From a checkpoint of a small multi-label image tagger: activation star_relu, 101725 training examples.
Rows from block 9 of a small multi-label image tagger, named by matrix and row number. Rows with one number belong to one neuron. Each number is 500 + 25 x the weight over its row's rms, rounded and kept within 0 to 999. All counts start at 0. Numbers have three digits each.
After each neuron's rows are labels from the 100 images, of 14848, where the neuron reaches its highest value: "strongest on" is what is common among them; "colour at peak" is the nearest of a few named colours to the mean colour under the peak. Only what is clearly more common there than usual is listed. The data: close-ups of made-up surfaces with and without defects.
# fc1: MLP up (model.blocks.9.mlp.fc1.weight, 768x192), inputs 0-95
# fc2: MLP down (model.blocks.9.mlp.fc2.weight, 192x768, transposed), outputs 0-95

fc1.685:511530501528519511482491506505498497516497509478499491515494470490530526516502473477487479477511493493526451490487508457503529453531483499497519504499509531484471493485475515490474528459520503524494519496482507508484531516492481492506494505529498493479492504487506540523503482495506534480
fc2.685:451454522483456528498500515514516525492488511524501525470526501493449498518511507490488521502512481485476520486518499552488497525482520467473537505478473495461505519509519491488512490529490493497518492488558518465506492498539488518463475472489508499500507471522539493481504504520487496500
strongest on: wood; bright spot
colour at peak: brown

fc1.5:515535516497509529476519477505462513533522481512510494494466483499478528513474468482499506509536534465526514482520462560525510557489487469470447520472517541533464514516490519430509491494520478480490500490467513508489494496496496549549467509466555497544456488509494513497512513506542518486
fc2.5:458496516511526460489506497508443481512464486485543469527456499511478537521484514515526466492501513499510446446563484463470474518471492530486531475500505505456503464524524509523527503496499505537500512513533525516502511543479479448476489499483473459495548491511550505491471505506494490517
strongest on: smear; tiles
colour at peak: white; pink

fc1.453:488513520491504466495511529454505484471502512522470490493466493519512469472537490483480517476488470533521549511516502529521486485495471453559537519464507484468493480474513532466500497459469483482523530493528536505520531474495523500527461497554500502492441471515475449475507469518536507526
fc2.453:481513519486454474485453528491505496492478472495539495528497491527528509493480512502483491555494506523469477536500472500477498528462485504509479473489509458476476512527550525498499529518519519537452473520503512488502508511537508525468538487535492445501530519530496503560473523495529468533
strongest on: leather; bright spot
colour at peak: brown

fc1.431:520453527472529535474529448474496514496506520541486504531560487487450522475516492543525496489531510524476503494511546497496511523523483477540490481513527460506536506504505476499523562487544475502497475531492519483459483520521532521505491506524483490483492530485482513540519479499499547515
fc2.431:513471507512484465531492568539501485493518465501511506498467509497514517525494495475482485510485469496509520509526470528530484481477502495464477495469492520481491494499473518526520485534472519546498491529482478516529537502493489512507490452476500483460490498522491522469475483510470476431
strongest on: wire mesh; smear; no defect; defect: none
colour at peak: grey

fc1.714:528455496453490532509552488521501526466513490479491479435464531484451466496505480528516491520525482519495498527549488495539496511511536511533517540524540501486564478461486500519490525509532479478479469531486471530527513525503520494484481493475493493483513503500473469484468526503470489524
fc2.714:492516512499530488494495483517468462457498522482528489508493476462457480510533504498447545524502485534468519465501590527503516501471510489511499524519523464487561489496503462464481511509478544492476498489491445510518487509483464470467543527501492510516528472525508481495518508508486520517
strongest on: brushed metal; hole
colour at peak: pink

fc1.737:515506470556544504539528481506448522524471537491456487480490489497503458517494533526514524476501489517540439512511503519474505481498524506540497503485474509522478519569474497471537511495521515512493471498527511527463517482484512539477511504498489460464496491487486470505495510497517466500
fc2.737:512430552498534527504488492558493449503462469491528534505497468502521483483518493468475517528499488510481479456461490463527500527463508507491488524516554468459507491511507475547504498506451533508497496495453495484484495510496513478483503520502499534478484526464491496511530498496504544545
strongest on: specks; circuit traces
colour at peak: green

fc1.286:526514473523505443516467512508484442526504524479494542475490501463444505536480470470480481481513507478489497479522524487510499503502463488482470494531459474522534459462541495519472535478468486526443500534510516463507488521554497507450501504516503505517460537511498465529460492509518507479
fc2.286:480501496468482529518555498499447572467498469535515487535454501561528481502493518517512535524470470501490551522482485507524509509509485501531514504495507511502507543533452503516532465531549473503504516512502509511526490478448490495504465478472492484510524486554485525463553478489475489480
strongest on: no defect; defect: none; tiles; wire mesh
colour at peak: pink

fc1.507:495489483472497490474506498530497490516509498500484478494509509527501515524447494546466466511512547539549516541492555521549486495469537488511505515579478525496522516518516486532505480516530503539497484539496469495472473466513463523518492485495500499486514477485488495502551489494480478472
fc2.507:501519500514505526508482512484500498480501523493464488515503503519534494481518518513514536496478473484529466515510462513440510493540450516528527496462518521493507517477521510477489556508484480469517475449504477463516490574474517517516486476510471515498510538511543489509488508511535492525
strongest on: leather; no defect; defect: none; smear
colour at peak: brown

fc1.763:505480471469478483468495498507490492476493472516514474523500524457548477501473515519478520511499521513517475535485475526522499504491513525574491532468512500545505507549501433508491516500527507510471442452492487497519523525495508465502508488482516508427457449501490523515469476554556484456
fc2.763:492487507478473504519518508487538525492483537525524512511508524503484527503520486539538490536549446512515510471519476449459489487495518528439500515518473494487490510502448526475489482475450466459441517540454490483482486486496539495537507459522523511512489537502500479515519528505517538498
strongest on: brushed metal; stone
colour at peak: pink

fc1.358:477546516498487545522512511517454473544466488520539469506477486498463443508487489490467511520540469469486535460496491501511501505470498509494488489494502493551497514494457470536472521480518484488511419468491510527540469529491551500500473550457499509520484491498507485508481445491505467472
fc2.358:509500503497496526473485491494499467496526454464474530526501557492539526517499536495504485504480491545490484517470460499508526528515499550544489485500502525510478449542529505429493489497524519461510506506462506484467496497509482543468515453533503506477514486469484497510498494533493532528
strongest on: circuit traces; stain; no defect; defect: none
colour at peak: green

fc1.128:495454504514502485477565498510482491464481520525500503506458536513508514487486463486498501515534473517528528500526528522521519487490486522486493509484472495502474517482510521490488516462466454546516481520516454531454432490452490489510520476515493527461480470509480513447536445525486491494
fc2.128:502485491523494524511495491477533450539494479481512509505466506516489539490498519497495524504492468501498497502439482465496518511494469493474483467538560543509530489529541459502455456524530510554468521481512474501530529462517519500510490514498494542515507490507501513483496469429516539508
strongest on: wood; scratch
colour at peak: brown

fc1.541:506526532446498470494523512487486507483501491521532494501488523521536494478495469491504533482496485522494525493467521554521478476501496489567479520447481511483474514507546529475499467462500529503476516484521540514502523483489501460539525499544471501520465517473465504513502503484537482509
fc2.541:505541470496465486499462514462489497558535491455524452523508483481518492499482499484475466568492476499514468536483474482500517478486497474510525497470534473455479514511485518524514535512498518528497452530510547521504546488514543522460511487582501453471527516540459473492437505496522509486
strongest on: leather
colour at peak: brown

fc1.154:527502512485507505534508531473512511469483499494529499513479524481534505491532496473574465457456510509475502466499502460541513488480526518452497505500512488468527536500463504530518507496499465508478509515536478476517479485496485499542494529454516552510469495489480472512508449495493483507
fc2.154:518465548485555488498534504506485513489543496508459505474526520547499508514446507494424478505485507522481545469538498515498465463545439520507489502462493506453470474488482483448509518473517511502490486473475497482500517510524488526534466539527466515509473525470502434501500525507516498498
strongest on: wood; stain; dent
colour at peak: brown

fc1.434:515529516515519451484517486533525522452498560504507474515469492487483471505504547465509528503472505473507480528473509479492509508490492505446523497535533537494478482502528495501461492499498544507508503515476526475513464484493491546516499550500490537493474508505462493487516484506522511497
fc2.434:563495509490495507491523499510463465525513477499492474489523479501483501534490461507485471502472441524462465491514503504503492494520449428501478498482461496479499452470509514534536483512508465513518512486538541490481495500521478481511471495466496500497485520470537503498509527467530492500
strongest on: dent; leather; woven cloth
colour at peak: brown

fc1.401:447499524525526513491507528486496515528503468460536477512515544523460495521503481494516524509510510514512545476513489519481491460510475502544482512574487537487539494522505527503494526477501498471513576486465499493438529508494536495496484509500494522487501511503483528456511462514520498478
fc2.401:492482476541512500508516466498499501501518494500530469480542494542481537485512484475510493529514482500502515532477514482498482494498489543525507463484478469489498506549494500534499491498475478485540470526501535505470507495512503493466529478494487498503468501508496547506480515512487477474
strongest on: no defect; defect: none; wire mesh; smear
colour at peak: grey

fc1.37:484490482492463515485546478479513511490496498472519512502492476486532465455530543513523491554520483501529516487541502497481516534486504499527537468486459504525519426486511532484465487498513546490510501535491485511517523473459506517529468519540499530488450509508534481531503501495475482468
fc2.37:534472514489553498513465523548485437531510442508517478511491544495462560538492510484473520447478487491493475520460506477514516481495502504471486531515515473481504514512475477514504516503478494507475499503511505485523475484558477474460527492514487488485523483488513508463514471515515517564
strongest on: circuit traces
colour at peak: green

fc1.272:545495500522453522516552497500483531519478524543488501509504533488524476494524525497499531510465450448503528495497482515537481500471472486495508492435456499494530508469503507512516476466500518487560492516488522465525521477495526451506497497514534525517490497537508484499505510483484475487
fc2.272:506497528457541504476469541524490481516520472505514512495505506511515497489497569497492453491501541524532485493451474485489519516523483556539468508527523506478456503526496519469471539499501498493497501496464514506448496492517502524439483496533466467490486487457455465477495478539509498536
strongest on: leather; no defect; defect: none
colour at peak: brown

fc1.459:542479497528467488528504483483468482518466501526502513509531491517488505459469499540450449513488481496488533505470468476527508525524543516548572497523441490502542525499483504537507495494520526503479532510430505523529488498524505514495448529471484533500513508474495502485508474477507457496
fc2.459:481487522503519493490510512520507511497491487494520488448443518473505504516534504496512525498511504478520489483475528540486510521473454519503459502474547439508453474532509488410496512490500487468521453499545475481492522545479462509517526469507459512505502510475463518509450518490514529532
strongest on: wire mesh; smear
colour at peak: grey

fc1.334:520537482478517470523520477512475499506506534462542527514458516515497563508473495513534534491493472469461495494494570515506486455496459523510497542485480471497484515499514507488483517499503544536473473462455473535470518496480447457500544557478515525477477492488479528474536470491491509488
fc2.334:507481490500468532506535514512461435497513478516522470561475516465524540486503505487527539530528487527491482453461490472466518482497520482492483514491529543494537479497485477483480484498478498463501483497508460557501492486480503521513464512514490529472506507501504469465455505509492490474
strongest on: brushed metal; specks
colour at peak: pink

fc1.513:495492534473554482478503487534486471529481443468494496495516527513484483510451457520508493538501506472531546500516483487533486474497496481508489529520478439440539441472513467493453500526492523497476510517531529481556465501481519471495518454510463502536512572494499474505485461520484473456
fc2.513:549511486516470522506499506471485512477530495534479522542460508480517503521511523488488517502513496525474474510447492517508508504523498551507489486452520559537491541520473513495515489478485485503521529488474508513476521457527542519531472510495527488416465434493500510519494513488484546541
strongest on: smear; circuit traces
colour at peak: green

fc1.361:530481477503476499504521504500464522475522511545504531499482527457502476474513509510523475498548492510535479546496458464546499487495519541472451478479511489497509483503505492543491507518481557517511468473473538507505477544530558454470513522497501481478489515499488484498527504519554491520
fc2.361:478502474480506550451546495556546506559474502538497492490547516481511484516491480536451488515477515518510490516490482503512500528527496519493517496455487544537492483501487493477497449462458493492519471502466489478491505474489487496527510471472532515517497480483479508491506479493492507488
strongest on: no defect; defect: none; leather
colour at peak: brown

fc1.42:505513537464467490496483527480471500504522481548469537495504508479495475476492505477501482474486521483456496496531500498453494487490491481516510472513480483519455518476519484513514527490447524496494535475510444497533493512552510537466571473507523532526528513480497549537483461484496486488
fc2.42:524509505497503492549556492502535515491521489532472468500495487545460524530501510488533487554513494545493524483453431508504504535457482526511485503467453493502545486502514521494484494523514510497475459515474524528517528471466464447497494531505479524470515491485482462463500505519460477534
strongest on: smear; leather
colour at peak: brown

fc1.756:507490509499500489494546496479486488490502511521528470539483465475466476528474492474549476502494545542497535545508518528493496524473493538498500462495516527521500541529510460484536490507457523518516425489533454504473506508454505491511477496501516499475546456548487471477494543502472502441
fc2.756:522481545532518534509498498495488535487486526501507496514481511535532484505487498521500460474520485498514503497497438503513490485506495465521485526525496504501493469520514498489448467482505513475494538482457487485469511525559442499496521513469457522524473525497471542534532497566478494498
strongest on: dent; tiles
colour at peak: pink; white

fc1.240:511501559482514511515490531487497486495483485537479497499507452511532499529522516479531503492512515474514505485517489511540499473488471472449527480540563508489523487479475445530479511470508494493451514510547482419481488465512492470502529443523472491519454472508457523475502493463493494509
fc2.240:497516531475491481467514491499537489454530544492468494533510497522538485491505489495491526564465472523461484515500489508508534492526527506481495481484450501458488496515527570467509487519496508463505501530492487582493512507486515520555467544509509500487527488504511499528490538521506537520
strongest on: circuit traces; specks
colour at peak: green

fc1.754:511495492476489503497482510488547529497517502487515448491513513513446439539479513461511467497462488442484463486517505517534498478478486516520518539494503512491558497494502465490513502436498529520498495497518470489555478493522450460505505525496494486524533525534517494508522490538499464465
fc2.754:493496519534500517511534528507506521508516523486519530514456522512554525498485518513499491517486495515538532503449501518491452524504461561516452453516487525557475500537544493498466483546524525491496504460478485469498477545480485510496520507496487478474461463522451533520494488523512549506
strongest on: dent; brushed metal
colour at peak: pink

fc1.71:502472462503523461475506543444508502510499496495453517463490478513525523532533462481472521504491508506528470514489513497508544536481518528547498492462543515476481494528498468499480477526487507508474486511515525533502493450501533542466507502550523505508460490531507527493484538503527488510
fc2.71:505521562521492531514509496554524517497476531497559492507500507502516490465474553514474492479543490532454555496530520516488470509521477496485466514517507463483495502523531504506514530434512560467484500498479505452493538485538518473536509494527497481518471510479499488496486517509501511524
strongest on: leather; specks; no defect; defect: none
colour at peak: brown

fc1.290:492522511490495497507507507534532476468502485494454486480485475467496426469528501506508485500485503509498460477508526551516515464530521504513484458455464482535522504480494444458538497509509526453465530504511463546499453488461513536531470486512521452509549481528543481501464500442494480542
fc2.290:532525491469502509506500544490503473444485499468495486508489499449499493521488492534497517499487518472505531547510510525470498495499454487515540535514516517487548504481514502520488476500471486472519540470486502481511504506524543480512478511488517502453487518453519501508481487538513482509
strongest on: crack; circuit traces; wire mesh
colour at peak: green

fc1.468:469549495479468512465480485492471535447507488519477534491508475479497493593462553535495499489526494495499487509528478458502487497512470465477484519468495466551540477481528453528543503513503520485475504510512523518532469492486538491483481516478516500511476521511478468498461491492506531525
fc2.468:499508464490539536460537468488537495514535497475519506525512513508500476447472458504509503526506488490507516534489492502489489552474535494552473538517501522514516511522466529485508519494498449484498505532496486501469512516476514496522492447502470448475487479506508521480491493521496479546
strongest on: no defect; defect: none; wood
colour at peak: brown

fc1.275:541505512519507464509524523495524474486496515506486504514520480494456515507515496500498498472523441483469526486444514462505529485477515475476488435460487532538471519505542518484496504463488470470485513538541518492468487511488496516487469488500519495478489501534517522506473512483491516476
fc2.275:455512486505521554453471499521495452545511481483458534538498488497562505507499522506492485504513528539512500515515471506533506528509471543541502495539496453481534500523471492502469503537525547501545476484470496489518469525506502530469519519522483522481525548464485466477498447506500495496
strongest on: no defect; defect: none; wood; brushed metal
colour at peak: pink

fc1.206:488497486515491537527458549517483488532523515512542531479507487541463500453471490467445508517486499493482484508466483502484491488530537462499527506507507527470496502484522505490515495494510476456560528480532494534461548506497520504495505528477500465522515501531543494487523495447523508498
fc2.206:498483530501498467469499485463528492534516449475492480527530461493482518511476504536525481482481541515548485484527508504473496526462479516517474476520502470504495444507506483524522537552526493535482475476490507464508460545487484483496509498516521531443494504471531525491507497552447485477
strongest on: carpet; crack; leather
colour at peak: brown

fc1.277:480498498564477514505495480525516513501535524479536503425489491520528523518459453490490484485483487495503492481505445488485581503496512494531558533527517500478473473506482473485474515440527518523528496506485469498504521477493487471547523495457497525506480486525505525526505474482523524507
fc2.277:521458527493500494500480552485504478546529461512497509497515523481459494479558527540523530467506492525540481504484507507441497504502436491481469484533477489498488480511516541519495522540442499443489488544498506496471486474493503511488477486527527470466483499460497523495509501528485500504
strongest on: no defect; defect: none; carpet; stone
colour at peak: grey

fc1.315:506523447501498466457504500499552507519505504547521490487479504511516532499513477495441490481510500496494483517483539529514529455512504488484470489505495545520411535512501521458470495526512438532489537522496511504535501528483490507525537472484492540492485519491520481491473480477502514441
fc2.315:496496516473489500478496503493452468532502475500458498514482492542515509543492513494487517492530504500511495465514485520529478562499496535509501507481488502495515497445524529466477507484504476497492502475465523512440473475497513512508450465460512495499456520493460492502532530516517520533
strongest on: smear; tiles
colour at peak: pink; white

fc1.144:491481496497528490495505493473465504537489489490444496525452510518505518517502499518544478508532535487544533483493476503500471549508466505490496490432485534474505533502561478481507486493496496528524520471477557512497499502446493486516532469496507492485489473516484484508561530507522497462
fc2.144:482487481444530479524505507484492489504538445522520484501489510547508504518524535504505466500487524525495506518493497518537463543465501504525511509536480503483490551466506535517520556477505507562479521465472549496468536483505464482513529479484507497482512503463500501484503502490498489497
strongest on: smear; tiles
colour at peak: white

fc1.371:470511469540476514534528517505483504488499462491572521503483503480499484513482445500512473501498460472520540491474454482459491504464508540496497490515526483473501463472466513497529503534468485486478521516537484432483481456427533488478502499450494504492516518520506551523516465492487473490
fc2.371:556473535472510528456444505453507460508505507488445488500487511484486552536501548527477541508463500513461456513504555526524492482543512470464505509511452520501495507511478491509490532490494509493511482462504533531519500524557453487484526511518492510487466465488519491503482529511507530530
strongest on: circuit traces; stain
colour at peak: green

fc1.146:483521517482530528470540457469500515480475470529505524517497466507468437505511512470491494479508451513510492483525500478528536527526480499464461485508485485500525508503487497541548509516476480474505504529531505514556476477535565471465481512511541518503445520527486502511506510508480501517
fc2.146:455514481517457495517519508517498509487537473515486502509507513498543545475477491516534503513521512502521557532470512521462499527525485498543461501481524503480496505527477517501530477480458492505488499530430501515502491492498474535550508494510448456477487498496516533483474510500503511476
strongest on: no defect; defect: none; leather
colour at peak: brown

fc1.352:499472523489536458490499525497466518501525463487515493480544485526515463513469463533462484522495494520451505507485501486512457498516494516541528493531511459523513507458506526495533483472508496457529506500529503517508518513496504566495505527488532541434496497540452477460536523495504516523
fc2.352:501495481518532542464506504516468523470501456463503542507472540468515521489495521498498498480479540515471517477485507518482498537488501511554462504482483498520476471523538477484452477515528515483534526485474470500520478517470464452518498490469498487484491536454514499500488503531508459514
strongest on: carpet
colour at peak: brown

fc1.753:491488559510481472509498487509500467499502506482468435500471502480494499505489503492478529492479476505476481486520534520499524532519532494512465478515496526486467535463466506516522500501501522541459482478547522500523488499524495527504462528490521473517455536496469503509537544503531513469
fc2.753:509487509499497512476482508456521532475500478461501462499467475512493521493506508548466493521484480538507489536490454520509447499514530520476439492530516525496492481521484492496513481518519477485510485492495516475515511509524496530544525500540475520464486546482517485513501457514496512518
strongest on: dent; leather
colour at peak: brown

fc1.448:468536547529506511504516495487477500520493468487496449501502485500536465528483550521524511466514537442529497471538534476498487560503459515463503503536462501496507518534506496488502494471526538520516519479499541506512493474447449523525517516484512463485478473493522498490510529531501522515
fc2.448:527467436467544507508498492520480474473490504505536484471498519496495481504452502464520459503485533501499514517487458460523464472471538491526511521483556501520523501457525525514536522464493476505532466461492480516522524501521534486516510505524515504471528491491488444493443478494484487539
strongest on: smear; wire mesh
colour at peak: grey

fc1.567:495503528492463499517505493495522491540501489464473516473446511494467510524489460520499492492482464469486501527473497522494446532511530479480483505524508451501523497458527509506512489496544482516533507488560492523520446471531492485515469481475510504516496539480466504520560486488534494475
fc2.567:482456515486513504546480485546527530494467465528507442521479523435524506523508521497508519516470522537520486464454509494501539495506465527512477474501515530511474497513492462471526476548447504511472506515474525490531521533520487521501560526509502525454512461510517519472483531513497510481
strongest on: dent; wood; leather
colour at peak: brown

fc1.616:535491504480494495477533518467483489457509489465474505501473507474492507559476478511539498514513500467497487533517514501535490491522511441509476556473467535536503526476532519490505511510482498499494446493496465520519464521450488485514516495520516543486512485505492475463502429547522507483
fc2.616:456457513514489500509518449498485486504495464487495498493480556549493504473458513481509497480526521511524460518479475483497528529495477496470489495513514515528498495504570469494501529484532494486518481521446474525474491511490494501527533498536517493465478434470545544492528462496451502531
strongest on: wood
colour at peak: brown

fc1.365:467476509508512505520505563475489495485481476490522499502452502479503535524500515457532479509498498495549527501489500437452497510459499514514525491514482488462502521496472505516508517462490527537462501499528518455520533479477526445443480481485529469510508471449474546524533465504488477465
fc2.365:535511532466504493489499494493505480467483527517482495524492498510481522526464533558491502497463478515424457467502505527496518528531507488471513532492491523527480487502517508485488492517491506478468528463503498496521509494541462502533517507478490518501467480522507460528479500467502533519
strongest on: smear; circuit traces; leather
colour at peak: green

fc1.282:507536491520511486520541541500543498492522459473495483460442503519514505541514486520527519500533544482477455498480494499504517478500507482513476529491539510507505517499538502486471520473520555510511490481505496495540501467493458486487533504506500524482473505506445478467466466537498467501
fc2.282:484481523486487505523468474497453483532448547508503529500512518507504496504503498537499481530471460496504575479508508493484450498460469493522513462493450517515480527488492516468543492496485455494502503495511542509464463541508492539484473500540506457501518469468508525514515560502511543501
strongest on: wood; hole
colour at peak: brown

fc1.752:509479517527520495497540532521517459483525481525480510466500509502522483483473470504492524556525517519495531469477472484510447458538505566492515488484534449525491547452508507547532460473483486502496503449499477486507500502473462481503499512512494517468468501503500487510472545537503485531
fc2.752:494505517474556519512477473504457497479499450484533533508519538531509567457499510501493501478460497495470505493450514525481498498509472506578473476489515494495500476471505502495499496481490519473524517507470505480543501490496523490507509500496530489522478513476488499517533510475471468475
strongest on: carpet; scratch
colour at peak: grey

fc1.399:532503477507542465520496530522510549540499489506490477506492502505504471468531476496541495499454519493534494513502492501484487534519505525471508473517497516528529480480513529495469497519457495507485502477533489497530480521481498514570516450456512438505480503465527471510511500467497457477
fc2.399:498501527498465510494491493481505476485504496493526502497492500467506487540460512503473502513529485528467523503543534508504525477447472490503488517469500454504461491499468478489484490440559495529519496502467538503498512501495493489441495516560486536483541495508509481486531492541501539526
strongest on: specks; stone
colour at peak: pink

fc1.88:474481471504473473538483457534503509477532491519469522475527495466495518518538537477482510488507519494510513461509492493463492547499502508495515468487481460531469496508527507531546591502497497519482468472473480461532543529470514493483488536512483508502515495532489522526529492461520508500
fc2.88:517476494491514502504461535486534498539519500518505496491499502471497491530468539475477492515482521491552484515520550536471492451486536497501452505524522522472535462511544500485511484522459475493509524523462505498495501502508532538550464542482538489492477499484555463526476476531520476508
strongest on: wire mesh; dent
colour at peak: grey

fc1.548:480550493508537514510512493549533539524506482518490543503512483512481476531517461476508498505499453488519519478497507487510517537514516567506473483502510482477485494509473510489531534497443552501519482479544520533478469471509519518458553525489486534502506504503474516519530499502504511508
fc2.548:503453527520525569483500523499511471503471495509520527503508478471458454499517538516518500476493546517467460485522466495538526481489479530489467467485485479534513455470466501486474470473554497463501499542484519461506505542495482513529487497481523486519508501514501518428537488496485509489
strongest on: leather; no defect; defect: none; woven cloth
colour at peak: brown

fc1.397:500508542508491468496495482487489462476486543481494505510519513499485457539525466535418442506529494528492507517496504478537487535478458490534470488538488470514541523486480534495531505498521497433520500515525442518477473516520514516513466539472496559508521491483525528502451501486531487535
fc2.397:496488490517502530475487512528502492496559451491487463503490527513539550471466527474560527486439540508490504499480493583474540467511510473478489499499508521507470499519517492487471527530433453539516488509445557496531519494473454518493527477485478479474504519501486443509496478517480477493
strongest on: carpet; smear
colour at peak: grey

fc1.171:511570482481506545503489511506505472508550518472516517500469497532468516535492484472491510539487447500470481475463470493551517495502495502504474473514468489527485495471502453508506507488527541467451468494491505516518526502492484470528543524486508510519485529491466514497470489501495481480
fc2.171:523525458517493504483497501507525540474526491524487498483530496510522549478553485528504472524483468511508516506465492524466485512494523485521482519562523514490477496484527458486447468491485483475501482480491555510535527509506517540490450462474483501503502468453522517487498529524509434502
strongest on: circuit traces; smear; no defect; defect: none
colour at peak: green

fc1.40:519497509490478500484543536480479482450521499478493504490469533512517513530479470481537471516553500484518499515525518488538485494514493477507473545506491536539520525478529486479528483510481484523489474501504450547512472494468527490528517507510519545480471463491473466455511453531527499487
fc2.40:489439527531486486505514451502480466509492449466488494491475540537473514492458496463516487487514507498538472517456483479486525523512472509450500469526530496512502507506559474498485515503519497520501483537492465513477495508511509508502527491490496509486494430471549546495508447507467519534
strongest on: wood
colour at peak: brown

fc1.303:464534489501533461531518505493477540471517515530539490493524497525492500486479480509481519499449526565517529471543482544501509461483558502534516532483497467511507497514507468478489540517512517506529525463499523491493500481486530512483526518552544491487493511497500468474521487496523477469
fc2.303:506501507543497500518464491467505489508475460450513496503506488499483496508511526487509502515520520499488492563481472478425499511469514496540511490479502490492493509504467547491483552542482528496474456517515526507508567525549527514511481511511490439511500472527487508500454498499530480496
strongest on: leather; smear; no defect; defect: none
colour at peak: brown